Weights of a small image captioner.
Model: 9.85M parameters, encoder arch convnext, encoder norm rmsnorm, encoder patch size [4, 4], encoder depths [4, 7, 4], encoder widths [64, 128, 256], decoder layers 8, decoder activation gelu.
Training: 11000 steps, batches of 512.
Data: trained on cartoon faces, 203450 training examples, 27.7 epochs.
Rows from block 3 of the image encoder of a small image captioner, named by matrix and row number. Rows with one number belong to one neuron. Each number is 50 + 10 x the weight over its row's rms, rounded and kept within 0 to 99. All counts start at 0.
Before each neuron's rows are labels from the 100 images, of 14848, where the neuron reaches its highest value: "patch colour" is the nearest of a few named colours to the mean colour under the peak. Only what is clearly more common there than usual is listed. The data: cartoon faces. In brackets: how many of the 100.
# fc1: MLP up (encoder.blocks.3.mlp.fc1.weight, 256x64), inputs 0-63
# fc2: MLP down (encoder.blocks.3.mlp.fc2.weight, 64x256, transposed), outputs 0-63

patch colour: grey (74)
fc1.28:56 48 53 57 45 58 77 42 46 53 63 62 54 65 42 72 48 26 67 58 55 35 39 58 45 54 51 52 54 63 38 59 43 56 49 44 42 51 52 49 51 73 26 57 49 45 44 54 58 51 39 49 55 62 40 50 55 61 52 44 59 53 68 43
fc2.28:45 30 41 42 38 45 47 48 49 60 52 41 54 53 66 65 40 47 31 46 64 54 55 56 39 47 43 50 56 41 45 80 59 54 53 41 38 43 53 73 46 24 55 63 34 35 45 51 54 42 49 43 51 60 59 64 47 56 50 44 50 54 47 45

patch colour: brown (75)
fc1.216:41 50 70 57 20 57 21 50 53 50 53 52 57 40 58 36 52 45 48 46 55 57 40 47 52 52 51 50 53 49 61 60 54 53 58 28 58 57 35 61 42 54 53 48 63 50 52 50 53 39 51 67 56 34 43 22 52 55 47 46 50 48 42 65
fc2.216:51 51 39 40 46 46 53 53 57 55 58 65 52 64 68 48 52 53 44 46 52 37 45 60 33 56 51 50 40 62 49 44 46 58 55 66 49 44 50 78 60 15 49 51 49 56 46 50 39 43 49 52 36 33 52 36 34 51 69 50 48 41 53 41

patch colour: pink (39)
fc1.33:49 54 37 42 45 58 08 42 42 56 53 41 53 53 63 44 45 42 47 56 57 69 46 56 60 58 43 58 49 33 39 38 47 60 45 51 49 42 41 49 53 35 40 47 48 57 62 52 50 32 36 39 61 47 43 41 61 61 54 53 65 40 58 45
fc2.33:70 53 75 49 63 62 35 42 31 48 49 52 39 56 36 42 47 44 49 51 60 46 60 34 42 50 47 53 57 54 53 49 47 37 62 43 56 57 59 61 63 38 66 54 47 44 58 62 43 67 62 49 58 57 44 44 52 58 76 45 36 48 43 55

patch colour: grey (87)
fc1.227:63 55 49 66 62 54 53 28 55 66 60 27 47 51 59 64 52 35 47 46 47 55 49 51 54 48 72 61 71 53 53 48 56 46 48 41 42 39 42 55 48 67 37 57 43 59 70 33 43 40 57 59 41 55 50 41 47 66 44 57 41 57 56 51
fc2.227:36 56 48 43 42 51 61 42 51 37 56 29 36 61 67 57 35 53 51 43 45 52 60 50 61 37 48 39 43 51 24 48 60 63 55 54 45 67 70 46 49 67 59 44 55 52 61 58 44 34 46 54 32 51 47 62 62 49 41 48 42 63 55 41

patch colour: red (83)
fc1.149:47 67 57 27 45 54 50 46 53 41 20 49 59 64 58 47 63 42 47 46 40 39 67 54 52 59 41 50 55 27 46 45 61 51 54 39 57 54 62 48 51 49 50 49 51 62 41 56 70 57 59 54 38 52 65 46 43 52 62 40 50 72 50 64
fc2.149:53 42 48 62 44 59 51 37 46 36 52 46 38 50 61 51 54 56 58 57 54 55 61 53 55 42 61 61 42 32 61 47 49 41 53 64 42 70 54 56 27 49 54 52 23 48 67 54 42 56 46 42 53 69 36 43 43 49 55 61 30 72 44 51

patch colour: grey (69)
fc1.205:59 51 50 58 51 60 49 51 36 27 38 54 65 54 76 59 47 40 64 55 65 65 42 66 47 57 61 44 56 47 48 40 48 62 49 62 45 44 49 68 52 32 53 66 40 61 47 56 52 55 60 53 61 42 46 46 42 39 68 47 68 59 45 51
fc2.205:41 38 50 42 71 56 58 46 57 53 37 60 58 34 35 44 47 42 31 62 55 50 43 52 51 56 60 58 48 53 62 46 41 47 58 63 51 48 33 52 66 23 65 49 47 42 44 60 52 51 50 45 61 45 34 59 44 71 52 33 54 37 57 52

patch colour: pink (42)
fc1.136:48 58 42 50 54 73 49 45 61 53 55 47 45 32 69 46 64 55 42 48 42 44 49 60 56 42 49 48 65 40 55 37 44 56 32 58 54 58 21 56 70 49 56 30 50 70 58 57 50 38 54 51 42 48 50 50 41 46 56 42 40 41 37 60
fc2.136:47 38 65 34 58 59 43 46 28 62 23 65 47 64 49 47 39 54 54 50 45 52 41 59 54 73 61 41 48 50 56 58 42 51 60 42 51 58 60 66 69 40 48 50 33 62 55 47 36 42 58 49 53 54 39 47 66 44 56 39 50 51 47 58

patch colour: white (52)
fc1.231:61 42 57 57 52 60 42 40 52 80 35 31 45 59 40 44 61 33 42 51 46 63 37 44 45 53 43 62 57 46 49 40 41 44 47 46 42 54 47 55 68 60 49 48 55 59 45 67 41 49 62 41 55 52 40 24 53 60 54 58 67 44 43 39
fc2.231:35 44 29 56 50 65 35 59 49 40 49 40 51 44 46 51 54 53 46 59 66 41 54 49 53 61 41 42 46 50 48 36 49 61 50 61 43 54 75 72 58 42 43 53 60 61 51 53 65 55 35 60 36 42 46 55 32 55 57 44 58 32 69 55

patch colour: grey (69)
fc1.249:50 46 50 33 54 52 59 35 36 71 56 54 49 54 63 52 55 37 48 50 48 78 40 42 57 49 40 38 55 55 58 45 47 36 35 47 49 66 55 68 71 48 24 56 50 45 34 33 54 54 45 56 56 55 54 56 52 42 57 51 59 45 49 53
fc2.249:55 63 44 58 62 42 61 60 58 61 55 62 54 49 58 29 48 70 62 30 64 70 46 40 62 53 30 54 66 51 49 28 44 47 56 45 62 42 54 36 50 66 38 49 58 54 48 66 57 48 61 50 44 44 47 40 46 41 49 46 50 57 45 50

patch colour: white (49)
fc1.88:60 63 50 60 42 49 52 59 50 62 46 46 44 39 61 47 61 54 75 64 60 52 38 50 40 52 60 54 62 51 55 51 44 51 51 65 51 46 51 57 52 50 49 57 67 75 53 60 52 47 38 54 52 55 50 35 44 51 45 50 44 13 54 25
fc2.88:57 39 43 59 48 54 60 56 43 54 54 58 59 63 55 42 56 56 55 57 75 53 53 58 49 31 54 53 47 50 59 53 49 51 53 57 56 70 43 75 55 43 69 65 44 63 46 40 39 56 72 39 59 51 52 30 47 46 65 51 39 49 67 53

patch colour: blue (45)
fc1.76:40 58 60 53 58 48 52 54 59 69 51 49 51 42 70 59 43 69 52 49 58 47 16 46 50 48 41 52 46 52 44 61 58 41 60 26 60 44 36 47 63 51 56 55 63 51 58 63 41 45 63 69 43 61 50 39 53 38 53 39 55 44 46 46
fc2.76:53 48 36 44 48 48 69 56 65 56 53 61 49 60 63 55 65 60 54 52 57 37 44 46 49 54 63 45 36 60 41 43 52 57 46 60 53 39 48 69 60 29 44 52 44 70 55 56 48 47 54 57 48 47 59 25 24 51 46 54 41 38 50 33

patch colour: green (47)
fc1.153:49 36 63 42 56 44 53 28 31 43 39 79 59 52 50 55 54 36 53 45 36 46 45 56 43 49 63 66 46 52 42 52 47 58 39 78 26 36 56 54 49 49 60 48 40 49 46 55 52 51 63 46 42 52 42 44 40 41 56 47 54 46 48 63
fc2.153:41 32 40 53 44 59 57 53 78 50 56 60 53 37 68 44 45 37 36 53 43 53 55 47 46 48 67 61 58 51 56 52 49 59 53 58 46 57 57 50 30 63 46 60 54 56 49 53 38 56 56 55 72 38 36 62 49 65 43 34 64 37 56 38

patch colour: black (92)
fc1.121:54 45 56 64 42 45 48 43 51 47 53 46 37 52 58 43 49 46 58 44 46 52 36 47 61 70 52 48 55 35 50 90 33 56 61 51 65 52 67 48 46 52 51 41 48 41 71 50 47 61 48 44 53 47 63 37 69 45 36 46 38 52 49 60
fc2.121:55 38 48 75 54 46 47 61 46 61 42 67 54 46 50 36 50 44 72 49 52 55 62 52 52 38 49 66 40 49 46 76 55 61 64 56 43 70 39 61 40 28 55 42 39 50 49 59 43 47 58 44 57 43 64 45 45 44 51 66 46 56 49 55

patch colour: green (34)
fc1.213:45 56 57 64 49 61 39 44 55 43 42 46 22 44 53 60 30 47 37 67 41 55 51 52 34 34 63 61 54 56 61 54 49 43 56 67 60 53 58 47 47 46 51 58 35 57 62 50 54 65 49 60 54 48 52 28 41 45 62 46 31 43 43 62
fc2.213:55 68 55 58 49 51 67 38 65 57 55 27 44 65 55 52 36 48 51 64 42 49 47 44 36 61 28 22 43 52 52 50 64 44 57 41 45 51 40 41 62 42 39 54 48 50 46 51 49 46 49 44 51 34 41 54 46 42 71 41 66 54 45 44

patch colour: grey (76)
fc1.191:58 58 35 38 50 39 37 41 50 60 67 68 68 53 32 50 52 61 51 42 52 39 53 41 62 45 42 53 48 48 49 45 53 31 58 49 50 47 53 64 32 60 39 42 53 49 65 22 57 59 51 41 39 36 41 59 57 66 50 51 52 56 36 44
fc2.191:45 58 64 59 63 44 51 38 47 54 45 73 51 53 54 64 56 49 53 50 66 43 48 42 61 45 63 49 73 56 60 45 58 53 54 40 71 45 58 53 74 54 35 56 55 74 63 52 48 40 51 51 44 68 61 46 37 51 53 44 47 58 60 61

patch colour: purple (25)
fc1.223:57 39 58 57 43 46 57 60 34 64 43 58 50 45 76 43 27 55 50 44 49 48 34 52 49 62 54 39 55 50 45 70 64 50 64 41 68 44 43 41 59 51 31 55 60 51 46 68 63 40 56 51 55 64 46 34 54 51 52 46 59 38 45 45
fc2.223:39 67 51 43 47 39 63 56 43 40 53 63 54 44 64 56 48 74 40 53 61 46 46 49 52 55 53 52 47 53 41 65 63 59 55 65 50 42 53 67 54 29 43 61 42 65 46 48 40 45 41 55 43 50 64 19 41 58 46 58 34 45 51 45

patch colour: white (50); pink (35)
fc1.241:47 42 48 58 40 57 62 44 63 47 28 24 34 37 50 55 69 44 39 55 45 33 50 40 65 53 67 53 51 44 54 33 49 47 60 63 47 58 50 51 53 43 51 52 62 51 48 60 44 38 62 41 53 38 41 31 43 62 49 51 50 29 53 48
fc2.241:51 51 52 41 32 63 51 43 51 44 65 31 33 49 52 58 56 38 62 51 50 33 53 59 41 64 36 47 63 56 48 31 48 54 55 44 33 58 55 48 67 38 53 44 67 44 53 63 53 54 34 53 34 48 42 55 44 57 55 39 73 41 57 45

patch colour: grey (65)
fc1.115:66 43 55 55 53 53 64 48 51 35 53 48 58 49 25 46 56 66 48 51 39 52 70 42 71 64 55 53 66 49 57 51 58 58 53 44 45 68 54 57 41 45 41 67 53 56 61 45 61 56 47 62 44 29 68 52 45 36 60 64 55 55 57 46
fc2.115:59 58 67 45 50 55 57 48 52 52 53 39 51 42 60 45 51 47 54 38 47 59 53 49 61 29 53 56 55 53 42 34 51 24 61 36 57 48 50 33 50 73 34 47 72 51 54 42 38 46 60 29 63 51 45 49 49 38 42 57 45 47 58 70

patch colour: grey (61)
fc1.98:51 54 66 45 53 62 37 48 58 49 48 50 55 69 45 46 50 42 47 69 64 45 34 53 58 43 38 42 48 33 43 33 50 50 45 41 54 66 55 53 47 52 37 52 43 52 55 61 36 52 46 16 34 35 46 45 61 40 45 64 43 58 57 42
fc2.98:57 65 38 41 52 52 31 63 43 36 48 53 46 49 46 35 44 65 56 56 58 53 51 49 55 52 29 49 44 56 41 32 60 47 39 65 62 53 70 61 58 46 24 43 49 48 36 55 63 50 42 64 46 51 62 48 46 44 51 62 47 64 59 34

patch colour: grey (63)
fc1.242:52 43 66 41 62 19 46 47 32 44 42 46 41 46 61 57 44 55 54 59 48 37 50 44 40 38 68 71 54 53 61 38 49 47 44 55 42 49 46 45 42 53 52 47 45 51 44 37 56 49 60 58 27 59 43 61 51 36 28 38 55 50 60 58
fc2.242:61 70 57 52 51 29 51 43 44 62 49 70 63 52 58 52 49 66 46 64 53 42 53 39 54 53 39 41 53 53 38 38 42 47 54 64 52 56 55 65 44 51 33 62 60 56 45 58 46 27 55 49 52 64 44 37 46 51 26 57 48 39 62 37

patch colour: blue (29)
fc1.51:63 60 52 52 40 53 56 57 33 50 24 46 42 43 45 52 26 50 46 48 67 49 60 52 49 50 41 49 57 53 36 59 32 49 61 65 52 54 81 44 76 59 52 47 59 52 40 55 38 61 50 56 43 52 59 51 49 52 52 64 42 50 50 48
fc2.51:30 50 33 47 50 55 63 43 46 45 71 40 47 56 47 59 40 25 57 34 57 53 55 52 43 49 48 51 46 40 64 43 54 33 71 42 52 50 39 68 53 38 55 40 44 44 44 46 58 56 45 51 41 42 60 66 48 48 53 52 58 52 22 50

patch colour: brown (57)
fc1.189:38 49 55 57 17 55 34 48 36 67 54 41 52 47 49 55 53 55 47 55 57 50 35 46 38 58 45 46 48 53 68 57 49 61 45 49 57 40 53 52 57 46 58 28 62 48 38 58 61 56 52 56 72 50 47 25 42 64 55 62 41 60 54 57
fc2.189:52 61 41 45 43 43 53 45 36 42 45 54 43 58 49 46 47 50 45 49 59 39 41 45 45 43 39 53 43 38 61 51 52 47 41 49 48 56 51 77 49 00 53 49 53 68 48 51 44 47 47 44 44 48 56 37 26 50 54 48 44 50 45 44

patch colour: orange (73)
fc1.167:63 64 39 41 51 48 45 51 46 56 43 57 41 92 40 35 59 64 56 57 43 50 58 48 62 61 60 63 47 48 49 41 60 47 57 54 59 41 49 49 56 51 31 54 52 56 58 49 46 35 66 56 54 44 51 65 62 52 66 45 55 61 57 43
fc2.167:41 56 48 40 49 65 34 69 40 53 38 52 46 30 51 50 68 53 52 58 48 69 47 49 47 39 55 43 65 31 61 44 53 46 54 30 61 62 55 53 51 39 39 46 64 42 51 51 49 25 48 50 53 57 47 52 46 53 51 60 56 42 31 71

patch colour: black (76)
fc1.243:31 39 67 45 34 40 68 38 50 56 44 53 51 20 51 63 47 51 60 51 51 53 36 45 52 58 45 56 52 51 45 71 52 48 60 46 31 55 61 53 55 64 50 47 60 44 59 58 51 60 64 52 53 49 52 37 62 52 45 50 34 66 50 70
fc2.243:56 40 47 66 54 63 35 45 41 50 23 50 60 56 46 48 63 35 43 32 47 67 52 50 38 44 47 36 46 46 48 69 52 58 63 55 42 56 40 62 55 26 48 53 51 51 44 45 59 37 48 36 47 57 35 36 45 65 52 33 54 48 50 56

patch colour: pink (42)
fc1.158:42 47 54 58 57 54 41 50 47 59 47 40 51 46 64 49 49 43 52 57 56 62 51 41 56 67 55 52 55 60 50 46 78 58 69 53 40 79 77 52 49 55 46 56 32 55 58 45 50 58 55 37 46 40 51 52 64 35 45 44 54 32 52 35
fc2.158:54 58 67 75 41 57 55 48 53 42 40 64 61 69 57 55 58 52 69 57 53 59 58 59 62 34 57 58 39 40 50 40 55 54 61 61 51 40 36 53 50 34 63 42 67 60 66 50 31 41 57 47 47 57 43 52 53 41 62 55 57 57 46 46